Weights of a small autoregressive pixel model.
Model: 15.4M parameters, arch transformer_decoder, width 384, layers 8, norm layernorm, activation swiglu.
Training: muon at rate 0.0093, 9200 steps.
Data: trained on short English words printed on busy colour backdrops, 45211 training examples.
Rows from block 3, named by matrix and row number. Rows with one number belong to one attention dimension. Each number is 128 + 32 x the weight over its row's rms, rounded and kept within 0 to 255. All counts start at 0. Numbers have three digits each. After the name is the row's rms in percent of the matrix's.
# v: attention value (model.blocks.3.attn.v.weight, 384x384), inputs 128-255
# proj: attention output (model.blocks.3.attn.proj.weight, 384x384, transposed), outputs 128-255
v.223 097:117112073088087177163108135176135146101173182093099145147099084139161149155119114067121074116164142192124150175174135196123178110127169134185110190170087075136185142126186103169088152152107181117080119103110103133158148140133097208106151080153150177162158106065134153161144089135122180077136120092115131165174117082078127109099088124142106133141139109142140103114112150153160130131105
proj.223 104:127146177097118106133114144093149129141135148110158166222128161128112159115128086091134125143066123150092174087136137110110169105130061084085131110139121132138132104160116136112152190122154048086154125157143043169116151163142190092119118108101151173168124108130138083105134131144106138163120067150135139084146131159132147141128137137135215118099105138111180125110130139104106145150147
v.224 100:183143117125121098060078149164131163187124134126133098117136113075160053084055147070121132176111116140136145089100174150137147083094157141123115154126118056134172091158159118180153180094141167143133104119124093149072072139195157097117110109094108151149090167109132186122143122126181125110081180232074133139069133138163122155091070173090082112100073137143177155082200140127164100092175
proj.224 108:139148179148195100118105126180093182141147138159156208105158144113064105088137179152091099127123146132121200163113059126137083176108105105126125173102107127135099173110124113133157115134126099060141103127118145098169144067105129099126048104119101112110133106132142091108126092144139133139155113112077059145117185138157167104160148138156166125140169152166103127195030147103201070149094
v.225 099:140117109041176139112101110140143137077136112052083091159101113176158136125077103105130184088134211116072161110134122159160147087107096166137151120139130155088151184114101143102142115200114166135149182129133107145117136186051122092128112090192136159178071137124119152120152118150108120127102088099082095102167140110066122146106191126125121062104092111087103160170136118119094122063122
proj.225 096:125157155161137179118162151112054167141099147144137207180217165170105171129123153083125146132122150131133113147113142091067141143168142118197130096186102139179151127127152093166091158152152161120124106159105091113134132056109191116104133187122111107137133164139163138192136096121137151146072156092195152108155157104126101134135076099092131128143133140109129131109162120221123157158146
v.226 107:127082103092133119160084109123129095134140138073074161140083107099108139148151136156193110096100130094147123135171122138127133142161150124123091147133128118149113153137133090164158165142202140114102176098143087102133154125087117135163115168160118180080135104118095114109112087088150050107170083122162145129156053097185154147089070123179131127113102045185158105051169222153054149116147
proj.226 105:132132115077092146165114146149117116091185111119074141163150145178151111065156107168118176142075163094143127170138139049151081169112199207171171123151121097122149110164156155081172096116080202083091082117087208104166122140175194078127130104121107152117129148185189135166173163119107252084133113107134137137117180171132129118095190146120109167148124084072120128159125139190140116102085
v.227 100:130110158161153141131110127150155152147136104161136142100086167154139134156169034122101109132146067121172092098058091069111093119063098137071158108165142158134151147138149154160154115075161129139211030118079104163134100142172119172155132064150164122134113133177185090169064108097111125126147099145044103139122154166129166185110137059088105106099103130162183097130074149134130132110150
proj.227 098:130143145097154142102129107147148099122088132152097145129145119136156128134137116139092157115203097109064135209169109178104168156159139175151099132099110111120104075126147115114111122135100083138084094134107139126142103097085059118174149122131130112164156126138171090106131097131145180131116094076147090119111098128167145124146108194184161130112177109155034113133086127114115195115081
v.228 094:117180110151104112155183072170102118125147152135127117096132179098137133175120097095168133185115105188126101119147119113108104117209117161091132172110086169122105242095110140186094148112110118081127151137111132102128204129151134122127123159118075150112162118174111086159187131166118097152169121150123165126109059089128156140078133124112153116141178156199161119115086095110121118166095
proj.228 095:134085134119147135132165177159181117140202151130133122120155097141110100124115075138167135160137145077133114125163142147154141139069163122189126121150187114086152085145125133099108147105182184102100143109132077118073106131085115090133113082121149147135159112104109147107073173135141152152133155150113094128095126157099088128099148120143187117108149103147120127125129140058139138144133
v.229 097:157088135110135170139108128120177153124122069134074096185123195116173209121082069146138117165106096117112076089134104048106080114094048175127109097161145169128113137111130132091132070101136064113168055132096133200164128125097165125139192125116115109089136130139092147146048172144149137117088089189080105085135061083065172143144151113165135122115145150185156189055104152121149146059128
proj.229 095:124108153119156156112122089092131093174105187127134151120141124150098128146097086121130181129133110106102132154131177163152116120151192110148083130064191118117181056131131141099112158147092179203114224141143133044126135097165043161128106121109079134126080094074131127102117125148145184129106136088201053113093124150163154107086167086134141109103183136159114118121092125116171101162091
v.230 094:099088115146169083136102121176116098120157114116116072106147137167146145111089138153136135165136146114165146128132121146118102146181097076076132100131154122147151147118153166159139153083190106109133093217085146143195183124096158195108121141066143101094143090064127166127176085122142173179083105163097146068105109156098119108102160146128134155146146140161068207132132103175139113175154
proj.230 093:134077133082154090121085136078150143233045146123147157077136132094101120143156115102120161132108115089150083126123116103164126128076159170143133132161155107071146110049131113071140093144166129125152149094080113160104117131151105090135123077137089151117148158096120124157108133135125065081108102120159120082138101120117132154118142143066065092165093114131167115142192124151148066118091
v.231 098:166146140144103074094091175178108139090124141168135045098145144159132171142076141153172109138049190169129090103175130216146102140143120122150117113125159108152100162195103143064145142135149101100084202119093078181129115112174146162127170130131098115124093094134148134130196124102133138145135110123089105114152072098125125151059199130132118135141137140099078186117139203142076123112143
proj.231 096:126114160123097187143177082074101151124155101127153160117161161152087183122138111095132145141159099100128080134088102081053045123127138101130129103196158126138172142081121124156085057138153114103129084152168170129082123147128111096121120163131154145152155084117162130108072102158137104083082147128096177126117163110156146117126159144110179138135181053185146128146102132159102116132133
v.232 088:165115109149096161138108169177124121083148147084190093149120171114115179157080156091084111114121138178085160152132095196155189091135158149140162133099096079104180150146075098136095151104093159126148152073147162128120101164105129059122107144085078100156137050140153139131153147168149121137136082130178118168175115135134097141088126132122127153193158101123111118104160117114147089075154
proj.232 091:116183128108091118136147177146142167188180133140095198119204109096122169123104106132167139138084100132152053079096116154117113130109100083169133158169178114186160123123162149169145117112213129124135173084142118114113156083144179127127172140114188208166134142090127138235080098144092180123052125144049083118146136135073134119116195108158152100144140142107117131116155129098117141148097
v.233 096:113133155131167110150138163044150123106101142075092064214187110121093129169179137100114181140148085148125144078121096145091140120134132132111131100143128160056185138124052163163083140115145097108066081143180049148151058150146154048121134122126129172115114173134115151095119093082118069068132144136157196156152092113115130146095137085160121105151147119157180166080122197115105149107138
proj.233 097:128112113135142095122124141255071056170111143146171230116038156106182146080079119121108147140148119076182146176095115175164144142102125096133155077162131094145129144170096111108138109121136137132106131088100149146154134141204148148118176160134132120095110120151114053139103138138085156158150188126127148139130144111132142124088160130080106176191147206146118130233114143097094148177100